A small encoder-decoder audio transcriber, trained from scratch.
Model: encoder norm rmsnorm, encoder moe soft.
Training: 8700 steps, batches of 256.
Data: trained on two synthetic voices taking turns or overlapping, over music, noise or silence, 26041 training examples.
Rows from expert 8 of block 3 of the audio encoder, named by matrix and row number. Rows with one number belong to one neuron. Each number is 500 + 40 x the weight over its row's rms, rounded and kept within 0 to 999. All counts start at 0. Numbers have three digits each. After the name is the row's rms in percent of the matrix's.
# up: expert up (encoder.blocks.3.mlp.up, 16x128x256), inputs 0-63
# down: expert down (encoder.blocks.3.mlp.down, 16x256x128, transposed), outputs 0-63
up.12 100:472449514494474534479489501542506482463559496497518492559483514485500467541451516415492508484470453471551558479560524462414572541435471502529551504492510520527496464537501557500512528481503437
down.12 102:508579514470476528492555503510491458482478461404533520452521421439550554450509558589449539530407452568514496544536469494522493435452500594564445449446536528467520425505541503474503525491479525
up.13 090:432495542491535563555488490418522469518452544515464516548502505530541475571463458436615476491429445530528456476450481463510564459459486554443487424465443473530438525460486504502543438422506501
down.13 093:507501557510529532457504526472516461520548567515566518475516497481485523522471518506418518538500477572517532508547468419507482491540537520464601461483465470430449561528468521604463531496512522
up.14 119:472558417441528548530569466559515466493553471526471470495538497440558568501492567509461513559552482456517476459541481454535492524497457499505586528382573441537525544515454477459407516479452469
down.14 113:491554432510491523482500479528458426478536446510466420524496472463533492504532499494519489519504508484557501493464502461466513585503510521521468492524560563494495437501480448453535470568532531
up.15 093:504555496492445470471488503493578609520542473467443495525471503493455449413517506527518526478562452485531461474526453515477462513415477462554540495421553572496454507490438496539495517453494465
down.15 090:546427507431522505563497613500489456538515533456507457491539497474542438459533516506545439518462511445519446525568472538486547521514502537469518475539535483523506492522482543490510552540452465
up.16 106:500498499505491423515511538459501471472545511457492404508529469533483515505548491526552489412545506521449486528541506471566494523535456478548490523561509519549456460578484483500500482476478438
down.16 098:481525555453464471466502544515428464380476504575389470536473519560454512505443483594490505510567526565540435546497543467545554496499531516456533551513520520508488538511545523527491516514492492
up.17 102:575470410534572395544473433495473545501486549492569535473541545574482486553529416415480454494453491564522543446490426468482468511556512494484475439487506467464494485490490433519421545498465474
down.17 098:481494487478564512464462525493508536449592381419541446492477515499549447536539579512510495420483491470583412566510541460525524553505481493501537498501455510539451481489536432403496545526600479
up.18 101:503506549531396543540493455474462530527533512498560486476485502561468457542557453453572512515392515524510511512533480523461536558508471524530519522522505519488484534515523438543521458496561450
down.18 101:485420475491473524509551495516489539490441482488473567509487543473520536433499489463489418480496522526522508507499436507555413575461460569555477497481525568496489448489550502473537498521519515
up.19 085:544492439507503494568481514508592478539510487467469426513512470487500510558471511495489534488495523473536461544572504470415501474554476518558441435468517461484448545447459541525498540430536527
down.19 095:395530478499565471491461507440466520541539478505470568397541461548465561488497532510438485442504433490478531470455525478447504515517497531495495516489522475558461449473514548553511508518546459
up.20 112:562536515547480463483429557450463514500431541446538517512514471525525483464491475451488513484472425479494545443478567435521524449518496492495464478562532571455550535507500492519507511493469492
down.20 110:475487541444533532491536471526565490523491462528531500553527497509496537548542432518439483526589532462557448521568484563517440470415522522462494496478464405522504557464504536517517486561537487
up.21 100:413399521506507570516466494489560521545469511580518480528451519567503458497551504527517521459505525423484451476481511526524544528492526461481476530423494510543553490505410480556476459439473533
down.21 106:454487488561521513564522546517528495496515482483476515437496493464522436471477469438582526506532502477473545561480512459537412447455494500492441450490499484463570588520599552540491500468493491
up.22 097:601518545526438507521538510478503514536523523419481489470515474535458509609529444485527520537511533484503530472497472452512526433477477463537544472521434426452452529502455457537587553532496513
down.22 104:449436556531522479515457581520416469490502460529532517405531468461444429468531521505495566500455478517467476562489478523468567481513456499479512558477472514501559480454509473561588507497459452
up.23 093:547459461469465474510484472462495498506439521498534581506401538527496506527539467448507493537493496512466495427531520475479516479559523494529518451496449509458496448567449552589503495540556490
down.23 094:515510522591511547485475523544513487524557506508393494503541515479454483449462548602478494460561584507467523463488538483504512584485532516475484577518561423470530570420509510516534502506514501
up.24 105:444411454531550506492505492547513480460578492539465531552525560452523536475539545468497515489494570565437519506477449561511442564497534567531512420505558496525516517524501464497512530498581520
down.24 102:588445431478503505468416457477371482441547458491532516485453512514533581472465505462518536509583491488553559529597489495596424515486446540467554563487482527544483465551508523486415472463521514
up.25 083:541554518480511543559450506539469555539486454491512521456547506471529429557515510523483489508457495525569496506477517541482451520545490527530470432469478437506586542575475462503563464550464477
down.25 097:360450541544530447517577525458568435505548509470523512472548470479555539578539508456521561608511467497542545451515507521509477544520560513506457573508444482429548583492460494571454457453535507
up.26 107:495475468532487501494456526511514527509486470539484477490469519513523542451493518512546493492408538477564484499440474517581475480498522486510427466500464524559571482532516540438517516541482517
down.26 107:547473436522431416556467437518491461504548501513513514581501496540513489460480456534409530522583453512446500454436461560510481497470480438500468490493528552541503499394535472448487476535540495
up.27 100:516514474487467437462493521529540444467502514464521481536540560522495501529566484451469525444584557531478540552439416464566534532478497445519525542464484529514453522519497422497516422498470539
down.27 097:446588468512497567508495515495501516495536437558494382540463544529522493421465423495559480504491501478471546510585520485559553504501488558587481520508466464477481517489498543498481568463510498
up.28 104:593546474463454538543532459504501499455504440501537467510513550494543470501491520523519451533525538512449510517532466465565412534512483524497492571572537479533510517466521548490587405567524512
down.28 108:506585482508432454547473539519476554505549493534534483522531469530503454457378502428499476480570493517557478548438475517490445469476486518471471538385519542454428481525498476517487492484482461
up.29 102:510445495538503462560475490485503470523453541524483441510488425538518541464628440526488524534447481536517461559471543545469427433592525604547495440561488506475509527505498523456515519413488469
down.29 100:484480485529531552524469518396518545506464445522425473430442551489472499510490513427499462505508495522512537498471444508476559487515450464596545497508524467494495510522436559539461517518430526
up.30 095:528559514502464557478461445419414484482469493506499508489496505502554402481467568466534544457496497414548448474450452534427576477501510549509475532545486463514509556527522525491542469471613540
down.30 095:520531385490511440504485529534558491486556487472477540531522528491507542451571524492475525508553426496407484512513498515480468543530512474509509507443584511452486483497416420550410446504473492
up.31 099:506476556465532524482557525470566458469502485511555501513513468446449476540491482545482501447517527535466486533536568548495547514546462549439444557448500501546554439534526454541583492500491451
down.31 093:486486548485425496460431481505479496519520527481508464446506549567496471546499509540508455542516510499488624521528465548544527541565480511496461550484445505576486484487576515485432512514519528
up.32 089:450558540439445462461411478480581525629454503471479505487540644492509547465466481481535479555470499520481452485510522420568446496470542535553515445510480503504540533421489501542478436511461456
down.32 100:502466508500479513470521466536480602487509595530487423480460557489547466499453489416490508462570500536519456457455527441436495501497500438515496464544568408533482468589482495511486504595506554
up.33 095:428426510593510500575451484322454466474482457469419497476540517491538477449451483492517494467571452450503470428454487531515570505542498507403543462450519486536568508508535506429535557485468478
down.33 090:479498365378520526536449527505520534529484535462481539560531417505535548472524498581493465488544484481491538403488521488446493527474520469443545518365501499397416453469503519519553542506541446
up.34 100:483439529501495510478510519441499445472513492486500509509486508505516511474479512578447494499427499479521450495515490540527496533450471515477448416465573538542513476507525471514499557513481502
down.34 105:535551507433511431518569462484462476507458580532588529498535549471440506566545509473472493570566496503526454477491514568506461494448499552564487485554479529517592489434499539414468462436546574
up.35 108:503447460561443479469504512490471558404522617517566482503542468524480445470536537514510518500495488595465458514529500557435549511496504538501487578440497546466527473503486468472535494480455515
down.35 103:477463502572503498504558500451502472540465465461512448486566475522524537506465405494593475481461551500530520480495490549523541532523529526527470469481538520470536442468550505479424536472524421
up.36 098:445547507495548528501523481497525447416542475444560487559429487582434503511464488563472475509464444473576476528559466545455516538515508507546482453522487535493503406454467467520536433517525558
down.36 102:456542516505467415462493516458553539502549488429498472520580503538516531465523476495417497556392493515407482502508496498492540555417467494541480484590514491486452498521523458515473613485535437
up.37 091:511467489470548593389482454488461476487476561515490497448507482485549541493441486539424520545572482391526467517477468519449492463539467579421474534446519522490494492486505506474484503549475477
down.37 098:515478543558426523483530513441493453532487496511477429509533504520468475461560507466471462430497431484508558478484447474510512497477485501551516504522426590452540450487507424523463535455448526
up.38 103:437455440513509509516554588482443484462515502494493510463511516447481459463461522501519518478495494494463515477437542517529422544537511503456508521427522479495439501509554450481458450601529506
down.38 099:518461482512556466556522467562527515515537494479524432531391462555427520475502471491490506465485509486513489432467513473564473472578484485471493574489404472503563532530537531432515475495521470
up.39 105:456481520533508424465464487558481511480491496463509540501504501484491483474461493497441515447441480499508458533545459569446503410500524575455439562481501477515584482489488514471582567455543425
down.39 100:533514507480449541466559451459546463493556427533512529537513610504451526509459534513457434482552497520464551457413405540466469532443538479526515483449463533494460470537526525549472489539526428
up.40 102:464621497482464536472490417467544492448521506486502507505547463557467533459552520461509472408538513447490533481510501567503544503507510439514500520501431463538566512446399472544513552501509524
down.40 100:549399486498445441446461539483480513526511535514479532478529469499476509472481508510483542517473524552564483482451448486582505520497531474483451525504536510426457456487539590497508566521549465
up.41 098:499474448483446584492522520485440437459524537576469528435565473515462561487515544512561512473523539492471542549482537530474452478593505488470507480504506499483486471524510524421451554456504428
down.41 093:561570527469455430543451438546441538479494437528524444466503530423537468498459538528502437528543555485526443530448550530478587492582456537509473516469527527493502438459473455515476442512529522
up.42 086:459465549564488496452527481505465461514450509505465558448546438478541558482559418507444626506488432492501498444551499465484508472498479431512536408431514472487510528557498579520425459509420492
down.42 092:579452539504527520543550434494507520517497476435476556518484538489460496466486535461526405446464488481481555443492488490510527548462505450515517487589400472490619590479449474517512553524484442
up.43 097:568630494490481492472521494530443559513457478498533508500477493486504505480493557533533350505478469486476549563526509461508461521553632540438418533498496589502528506522521567438468500458548462
down.43 100:523505543435480525542545474537526490543501448538525484473526525559441487482450462468531554528503457581455555475479604522514522455454492495540577480503419537527531476550457474521536512452451556
up.44 092:440628514447478579515469420613504449447505578490548502497475522485486555493506533493491463549472520560527525505476522466523457475463440456530467500572545490476473488434529542567464482487486545
down.44 099:450508552580550531502500490451488497520501468490568529420470428550580509594481500487527526486460524487484520505502496512455549445548505474500521443530433482490545546497466501443564571491529494
up.45 103:475493548482478547489536390587555509544462451468438517499543477527565504499470490478485538542475504503531519500395503496563489535496527465453492497387468466588520501567484536484462503516415488
down.45 107:454563445481472487446537491461446432508577565470474512433559476528463436481568506449498559449499483527463532470506575551393534500489460495493445423529495428495525523565528474496445541471491497
up.46 083:538514455538526501466533473524449500457480488518482538469459532541516597412504535440494465460481483473532480533556482468515538549535520468452536546508478525533497499464477466522557484568519446
down.46 098:473490427519440497506519509538573575554523483497471480498472462550447427561449487503561471496517513577544493499488541447451513457456480481501497494484528531547575507503551445552445556497483508
up.47 100:480508505574489448504460449492433491425497501460505502558517499498520529556427538485514511566525511472427473496474504457458503456453533456460419461495516482494547522499477523515587545516461494
down.47 096:440506500478475457473517495471513455501534587600555487577528462486534480613555491434512400464529462460534541484495491486505539449503514467465542487534549566480446516519524496508447453532518504
up.48 099:466550517515487530474576461527477504479498528537435516465473541547425508456528461502587523507556534517448500566481488550498520528478505483469537491487515400496508481466498531513535526478483543
down.48 096:522467454484550559559444445520496483544494479464524576410459508560420465544481610497451589479487469535549505484565522507412547514540543520484521515447515462508456407518571539477513561540536534
up.49 112:527529519491525528486488445473475529418489508459612443511472496521523540549464480482478520502476447556507517439560503547398475513465575496522500510477444509468486513588497516481495431504572446
down.49 110:504472457469497453535470535555502492533539472445432504577508538509483465468554508477409460494560463469483483430451514537475506549480476473510559492484538462450490550540528502477411509528548560
up.50 103:484532512540496540532465496566555549576501501538506455489484536510567541451524439532545486509508497547524582502471546510504500478483466439518536453490521449420511464517413567509509472407463449
down.50 104:512431477461652444558493489482498550450488490487525510484541458476493504475453469476477486470485502486529564515510473524450517479529510504462504464461496534513533549539504544523479496460505572
up.51 103:547490595511597511459521524526507454460568443498473505467435453569526430566505488470526444552484475469465480544473507519487489496501504456453507506502541514502574381501447548557473503515454435
down.51 109:439492488468498549425491478508428517456475484476546557408451488518491506440499533558425563512488528469540448562448481450471451503498521519545549584512481472518500443537549494567525562509512497
up.52 104:542481548494506494485525571552471525459470529504480533507506515433502465509512541520520518505448478426581428516421505487457534540358507519517533517480597497491567504436540543589503567495532535
down.52 100:494503533454478448498553500522514487476465406422486495522473479495456511495570499501535521499492449505489541512550486530447590411513494473486420484524575507576525504531532437475473439476555412
up.53 094:521517521469492569542542472478508451443484495507458383545498563474466518410540557538495493460594453500502462500447544519552462543489551573568507495527560481491471529532478582461567450525456537
down.53 090:537531554596540499509522547512524496489429588457540500556524490446521510557412512534520445604500503481478534474532468495533575500480558415512432558497455405510486540464490443542460491465483501
up.54 112:521545481459584512555558519501526496557437449475562559550472512512628515550470533470468519639520576502451507501540530533479441522521486472521510493463469513513515484526494520472504470584511447
down.54 100:565501494501402557503472522496511469558481509428440438539506481533520455508485490509455533529556459531506527531492510573505440514514485498497477599525533484484497544400493552532481495444522477
up.55 104:516550526548504508472494557493478446500527490459577489534457549510501484441509432532557553455480490507478539452495471521522592519460519472597551456533476481494502488466514493510544466528453483
down.55 091:504490456436500510540535458540495536500475504519517482484586480513502439510540404471537500532523508449494429507460519578475549544453446523422490501527505560538531526460578515519498532462486536
up.56 097:427465534439500472492456547519469489542490566429493476446512436551470497534466476474501509556522467479532452448489491493487514501505416500478510464440474571521408494524443517567412474425464486
down.56 090:497470474522454536502497499520591506484488406493462495530506542444468498466450456503495500505533500598523544467522524507439489541524426517518491396564510514512492510473551511548491492438562516
up.57 109:551546475518484502525527463557473505484529506542510532499527446499532499569480520496536511549500522517492526470478466516491571516520483377458478533481522462520467468501517509403566489419446565
down.57 103:483443487515503529514461514555487549522465514523467518469571432523503502525506470502498490521490503497530504520479538501490511512533535481494565540529506456428480497497480527562425529498477517
up.58 090:536471557429419495566450495449492481475465493507513491518446430484483439476541535488520444450522475533524461566460514474504509489457540523467412497452505437546429527545452489470534503553529496
down.58 097:569541527531491519543456469478499486485544511495574519471479495521526438548530465476490551543536465464459546407460480501475561546521510480493474489431508635510532530480481556490457494546535508
up.59 101:458500529462506513481564499516510557453526493524520545482500515543515491525510493489544553469477512521488537523554515456468496496469401587559506419472553567511485444525556481481513527548514493
down.59 101:439535527527487500510475477492513493547438496453527491462471474532533511521507527594442521597452494568479431502464467450541527491532498416474551548510468501527498520478547480440516514489526586
up.60 098:478441455564450488522508492475499521512459568603507505499509463451500556478509428462545447508537436574514480455523497460438556516460542539569553545474583564479513465534506554439417480454434488
down.60 098:581532503443522551513526497498500506520569456472471455535526543482507451527473531520484536480525509498588538452541553515454513444473443526545554511460513452432511541442455494515569478525507481
up.61 099:546477444449445498477506492496480557573603512539479441519447531498520503536545494529544486424460558525512457421437550493434544547483516488569547495511496500497502449538540503495495562498439544
down.61 101:484482522505526541505418499578545521510491529440451508509477547442467539503510540463490460439438490492544497535501479431492440460496523520511563414470498539544451480435484563572455544561401548
up.62 105:489527455462549485475484522481560487490587551461502545462555522485427477546513533381475477423569543482544568528443479543536520501461454545536506541413478527476486482528473490502492465465539473
down.62 101:477573493505492551532469491501440453534482490489520431479537527562492530474484492527494521562553483532519558557535483471539552488512505483403556455508536440515454540540550507546563391483511459
up.63 099:552493546506400528563565502523447471476474492517514442514512482455431502465563451482543481573527474442463570522543495525556506483538585534516472546526577523525575507521479509476475501494472497
down.63 098:517531577441544495495439446479509470552479526501510538462537536439503577542452472493439440506463452527497493488434577468510514532502552457491531400464528486507457521500481536530489495538503504
up.64 098:463521477500515527553421433489502447516510535530414474486547543508491494464473542489495484506420517497465483498501573477549497454519465616526491391475577487477462481500555457522445485467411477
down.64 092:533546519491548475502453511504515482532511501462494473510598496445515519506428491558502436522567524460514497497462426461487538479503523580499469489487513490536516487452464570467497520444550499
up.65 099:510548480475451478534507501461456522562560499462462563507497500580550526421520495458479491487464503539477522414455507464519485504464446467436513566513523456531501536466536499556423463641494503
down.65 104:536511546521478490435475532458478544568467524543502498526466493506512517550511482500540569468510418514510540495481527531542472543507511528478556477524437500465469526567561553452416486446516529
up.66 098:515553558457545476500495503512438488512461417574503462493430448543506482482546534510491530539471482525544549527533478446512474474460539477582512545574466443528482529525589459461571483531361451
down.66 099:463593428451441479571519562525485470491456473579430484502574532548527516520538507466498492437478508540559475461463509525473481489474532521534503459439475481535561487513470472505612487512523501
up.67 108:483443540527491519469455485458519518576517539475540502554520496504451467517469507564545450515446508526518507545529485474516498430534557538465536529490548517445464536597451490433531452484557469
down.67 113:462510561408528475490496507450404470485481477547521454495516529492541566516505475512467514511471517491511484531526547572442517432455529531444492484489553488547483502426505534416461479540528572
up.68 102:585455453448499536512505510527503430480521485502538554494519487470529536484481475471533497523556549465488500520481459408533493455467478520519513542424456533471482485458489536529465491418544530
down.68 098:473474463621537567494476524528469448553574500561491414554543434556540495511479464461506555551462565569434572500500507508508449498566462452511522491545431499420493520456534491502503483514501519
up.69 101:427460471456536544513608533476452539454370477482514521442434505449472452464523531501435512489516503474485429465441489479443437495566519490452501548528577525545531477533466463494440547480508482
down.69 094:518508525455590461475469431581563466520503483501446439490529497517518498506435464523566489474511464466444483512474567537578480524556471500469520434535450502508548496502460511482501543494512490
up.70 108:445482454497467491470452476488505590486467472540487390535466520489465491485513557533525475507488519489508493509425463511508493538420514518593501480486543513502551468568455496527485448500515466
down.70 105:477385513534538539633417514511472444539470476468537435461575455493568504519510514454527463581491483572525457540509534464552430500499546426557556504506476421469526579492554509543476493459446475
up.71 101:491498499485527458514476475412536498428458462552501456510464477547429512560456452488544484495469503488489513558569454520459505563458521594484566491539492507518519464499528534512482449524412491
down.71 095:486553478416482534515442553532568489556467475486483450455467517437466540480555573484438553542499502409448447476493503520543480483510496524613493473504469488477462558468478490475474524486544486
up.72 092:523451475502562581576573529541505510485540450505498493524463492523502493482473527350488487539453437456548525478503575403515509498536539514494453569534501482469429551526544556533517497578427531
down.72 094:507500541535509419542520456563518482542519475444496457539493484509484449467483441542532460567525529506485499528481497544510516537481516568485495445544521522491598526494461523463424434478539543
up.73 091:517407482514452503528491453531526534495536463519477472492505479527515453537492485466548507530459522475493500437478540483497471511498579569561504496539504541490539507533569553438548430469491488
down.73 095:535484494518427545455493497495423481532429512531458526426547537499496546553531542492495527556534529543538472478454434508417484476504513440479466472429561418521524510475503482503388528507439516
up.74 090:497499535468506516579491452476435437540455516492517487594496528573544548525477497519561450480532517495405567406566491510509484495522493540479516444566500460474499533493470533440507532502553462
down.74 084:536479512565510517447496512483509499496501488559516410470571498421481512483511488491491480443486513464494466453481503533510465522477480442549521547455535509442484499518566410514488468463556530
up.75 092:532504593509465472464555473462538508489443488449483518462460465455534441454464499504480505453486496513466410478472531529473559507488475500476475458585541412536499533546489436491561511482515434
down.75 103:469562499467431491433456460552467524482505509552495501467505537476450467416452518565463540515536437515513494528484504545485513468471460484536489466439479503572420490531505476519512542573526476
up.76 108:453498496476529485512497514423486448509419485469533518450483467516566478499523459448529552465519441490473525491483479590486500546518481542429575498500506516499497464526465502536524466558547457
down.76 108:535516503397461476476507556461498522479480602501491546570539473477464526500453475533439502558537558455474512576524526477545489495513475478475541530486556510512525542478485507512562465412478547
up.77 091:544577443524517525404469462450531479471542466458406485489547528563499432501466517482396457438523437534542508523496479576506542539422516488524410421531493462504511519528485542495480452505465531
down.77 098:466509527493521408565503546512515535521497445519571519505478501513520525481427512446559445534439511508560499496483510498424483470513507491446527477428470479510395486476425485452493593487478501
up.78 093:473432537517481451564506507542465536539486483516546534555485515500519499523509547496410536431470509479447445456436473502520482520494531509411494455483467453518592525524465498515542432480500447
down.78 090:488488479466485506515420511463519565495492536477525481499479466491496519565546465462483467484417496509469443516559548439483479515481506461566541536493459531468484528488567464604534558499533500
up.79 097:516472514436512478475467517521520544412500591561523439477514518494514520557535534508519526518475564532490386440434474414507430508456646469504474511558481493443464472498489472411440495520433567
down.79 103:519466549538534502474478523536444491498506427549460512484483509489500480509372493530500499508497513503489493533527526546449436465504490510620492469430464517491593536570468424488562488507447479
up.80 107:506439477506471506565538450470504436534484497528464465436478476501449510528519474471510558505520468498474451455544489498459435527508448610545508479439423516488554487539492508541534521552493437
down.80 109:564523594450474499467502481537493440481515501488525495467567467493520433511531479530413474568462473466486484586494511436446457473414520532523586573491525567516496469496509516498553465504494458
up.81 111:506565404555529434547465468527458421497463469486514525516512425460534466457533537481495479542498510489546495504476478473613443472512416483504408511469559503549494545446470478465540510521414508
down.81 105:479518534479588568465524519475519456515537527499531493475541464527575558499467440460460534488536495468491499497440506475546521503484520506421437524507479484444479455515499507505484462476554526
up.82 098:565524495542520561453497564557579499511411510524481503524459442438541498498506509514416579521431472512534500508506480473470476507499547448490387494547464550514575527510487548593437500427534474
down.82 094:476490548526488555505500528478504546529439479516526521539563537484463452508465440519513469538474460474487462560430533542570506449470449505498533489516503472472517512491415487548503453433431560
up.83 096:451549489498533482545553537546481542506526477452569477505575449471522497446479490549490497474460463484514487499503522521515516460540492555497489526443480549526486517501525525487541485421455546
down.83 096:493506458557546476458459496459533470515432548446490528513554500504484489503482498528534439524447498513465489467529555464457546507535482458511420495426505433505513524545514450480505547587501547
up.84 112:553546511454509496508499487498482539420457452548478503606453543512497499493491502571566492505472477488532508502472462422515488515475480465493447495599489518594539487460526523537522482570507530
down.84 109:489480585505477523442509489460440510413517459555501472482435497470491471533468487515396524505410481494502516559528477431555545476540530386495556520461539524463463488488456482565511466467535529
up.85 101:431494543475458471544551489521478500482435443525416487506504449484531591537578454521507521409566505519452486528465487471518498507484535541521554470499526431433492467496504548537595557509486544
down.85 096:543524529525502533523363486504531488525527526469577467514466552483432466518437500436564551543431481583487528513565558543417621526522458483501475496496453499568480469451495472553547497472547534
up.86 097:463448516495515462480535488480478493415506527502481481578453475457516479445516491446512498560490585528450491454485466382445518500483474428462545486518556526505477513518482481482449459488485507
down.86 091:518474494538550571465476531484410473512601511528452485511496490518484521499560465544462531460577494481571551493512481512526460514550396500428526506443510478500493440451541451535520505481447484
up.87 106:437507466485497528513569516502472500500548452495576486472426467554460511556538519520452436469478445543528518515479415487470472439539512534540501524513499474492550571576566504513518526534403495
down.87 103:592444557503500426543504493464520422526476571532514516505525547447486531510533460525587451520477552468446483496568441597528526530581613513482483500531420506532524536442509525453477505440489530
up.88 105:577541495482404483515487439478472459455474542437479454475499453535491471495525532473506488517393465515533502420552536506474516511575549615479482547480471579476480492527562511457469422436508477
down.88 105:534479539486491406501537484534468502525572499419483485538438543508475572527535483457528465491505465528430597496546507557486465562463460529487523490496564546552437495527505484483550439594444539
up.89 102:463608558556503540487521489525481484501485551533483497547545533493417513479511473491507481468540491523476515444525475578537509527497476535459507546486535440434467560562513545436421471521512446
down.89 103:494480552463488480455505527487558477471524448490489448558520485518461511552553481542489510456440486478512474430524439548465487606484500549524549514485434506464520479513464480477522549529563475
up.90 090:555417429506423512483483470535478561540466519470478559477551511511577456447505456482417554534591498541501458550443533494487495464508536519511414486505574443530523526518512459513526484504506439
down.90 096:585495560454494480498541514474545531587562469502536508505539532490524459519426453554519481441482505480541502455547456483489501427491508525501552460410523552529561487501479483547471484518501568
up.91 096:521522551492473465556510513487475488496477508469466562546527501521508546518465512515520485533425488462463467498520537436477557523527533504419492518530493541478590533457459465536533485536456478
down.91 097:538419494486472534500483507561540518523525482488443448441478474504511545554498495476514422426488510547521516520563570518518525525523507516603549500563515482471520526490541498509419540541486551
up.92 094:541473552539519478469490444470584596507432518474447580462541447488572508430516469505472550575571438430459480518494466547585551538535519420437507454445518458492484454488527488569530489492546526
down.92 107:466559479523524542469450553384443549540511479497449575437507557508533444484540549475550523475447559522551496469473508481512467502476565559475514473551490547510539500566489467509482467508498511
up.93 102:453528502482474520535570470529565515476488527442570482528465550548469553440498520558535506437488442562516525557495432470503582545406434475522472488571478453512442405497490421508456494432521490
down.93 100:476491484551567563568473532475548510485523463556497487520546462527573486454462422506465570517526554516484501466591520462476513503513541497468465495521491460487501527571499532474540498462532477
up.94 098:437429461460496422501488539473510477528397555531480430520513596487456479501507541590510428514448521555427497481551506482530551517461424513541499469440588432475435431507439528446552478500487437
down.94 093:529432535552478556540510566474533551479519564560528549457482444504549518499447499470566477473517501429614538488578533552504427501569467429435525521506477502469547529464581478509491518567538485
up.95 093:482415511514464507550570514540438451517494518544449480512514462449479530484431502539476558531556599444493492503455495544511461420504445474523525479507488476533483566510485447480483524538533454
down.95 101:488524511510428476492494497447573543513440523531609493504469539478510465493568459500434450503484502507459527497510524536477538467478520500515487531530549499470445545571534402531473403440504527
up.96 105:527405456452462460550501502474460444462428504536473508505478465497540514486515495519484495475478457487512496522541509500417575483495483434588533509509456439543478586555465473473464481467515454
down.96 097:502444543503514486549591460531507458435544527466421471424516432448538473480503551523537521419501511545482422447426498505506425486499515485537540531458503562475488514513540442555476416514489473
up.97 090:479423457500421475505460524457455484495493504559521585463475516527512499456590532460443493468526490518499441531431500495446483491537488490479519494505539517430517581446527533563557520537440603
down.97 100:463427543538531504402479471523518529519520543453494516497433525455442469545533539520533539533442528467503506485543572508489538550472562461565523471599495387477484455470493529489497607553548431
up.98 101:443458531537559442520436563581548482517535472481549520405525440492482476550508492412520563515497494520577437490474516478488551553462592497459432519479462407562502487496501524568431524553463470
down.98 098:473537466501481481512531572471531534470501498473509512505479531495555437496448456548525511504467464450497563551524526558433521478520460471524571459483464458477513543565519506434570483393501462
up.99 113:586396441538452470480496521467494450544475509522442501544466507483499467516508472489538503492477450495496511486514466558473490491540554607375489542488552415523455535512470508532539501547503524
down.99 111:608515518482470557478523450445411500508485488474591487490493534543567494431503516480410481511489578496475504546549497532462572564531504458464524498500462478556439481497537447453542550511521503
up.100 108:509488520497547442476474546493514508550476494476435518545510499487489516435451432530486487500538461446530567472512461444493501544517489492488552531463568504581427499551521538466473456565480402
down.100 097:463421484540480448486552549428533449471494462475485503476534446535451547557494465500505417544434440485547544504458495512458507565441458554468518509550548538477496514504550534524479455434496437
up.101 096:419489470581502468533466511500523520505542480473455468488600569486520518536414533460572498551489470498503484524461459515515499560535520572475489449539516513491502528436435466489472458468516513
down.101 102:528473475458499556484538499468403506500540447437520471573500491427547487522495615478473515462527472547539467497509491449483418546497562520522414535470527512496517362562536548501425550500513411
up.102 096:468544515498484591540502538530496511483503491570473566548546448555562471519443502538430457460573484549490571504528496485535527480499442493613517551442454481541461450526534499455487472537417497
down.102 095:552473458477428508498525455509474493451473520493477509519547491511456609478547525448453462472500629501494473547541488512551564469527555488433483469514501517506514492474460533467536491507483523
up.103 100:530453485476503539512522501442451509560529447499455493492551456469564507547481518506488567511522502487522426424540506590508516528464503532424549485495498439520548548481539560508475520523518501
down.103 092:538468431504480509488394494490482485523460537485526515500495558463523534517451452456557467463537493512458500499466591502475528543567404500531451556528494552510497502523487498412440453487569517
up.104 105:459460496464551471610507576512448411443506492482506432532601589429486465558483525495527515463475493481476551486512483449492531510517518504573508518451475468547469523492501512504577549483450513
down.104 098:596488536514526462509550536545419520490476449524475495451518453453530457434492535476544545576542494508470522460558424535565533569448510555522523534490548528482449464405488467497476479507515460
up.105 100:609504495473516557454522469461487484523512399548456536511526557488490499479476480448460517553447504523508525500491544511440528501524464557545456505454490504585532458536541494534512505458459452
down.105 099:542558465453564433441505511577485447438494523501502528482445427444482514493588542449495488440586507509470534496444537488470526505383472540485489530566485510485415511538549605452525469467495537
up.106 090:492470489515473562426489500541479562542372569514420483539553459472482445515484470549453435569490492485551446520538460494531546424508514511525556485513527480535544504452458470431581479465530479
down.106 099:443507529468475441503549541446490480506476568562505471479547435533484573513551510545537495532526535509542501474492567489512488408546496416531498464517481482489524490495488508492440557448506482
up.107 108:469426568510534523512530492526559530457482590530484494488507495453453480471523513439438511497454559511538538504426474561535495517469456400508515559490492438605486491505508461527481459478459520
down.107 098:467465496454503524431489442607512501505539456471475540569481505477557483567447474410526529407477513471516549489504419549436481529534499507485530462476479494538536442550540477542515512426425431
up.108 097:446574480509539505482535481485480492431497508471502549520498585518504520429523576501513479463485502497482578486540564510456573496455446483453493468498467465453470523429475517542496497473505616
down.108 100:502507521553486529568513490504509435530475501497521517493527476538503520503525546491533574543492578536523467480520502429489519501477503456518495554448509530477494477546564494430474504524518462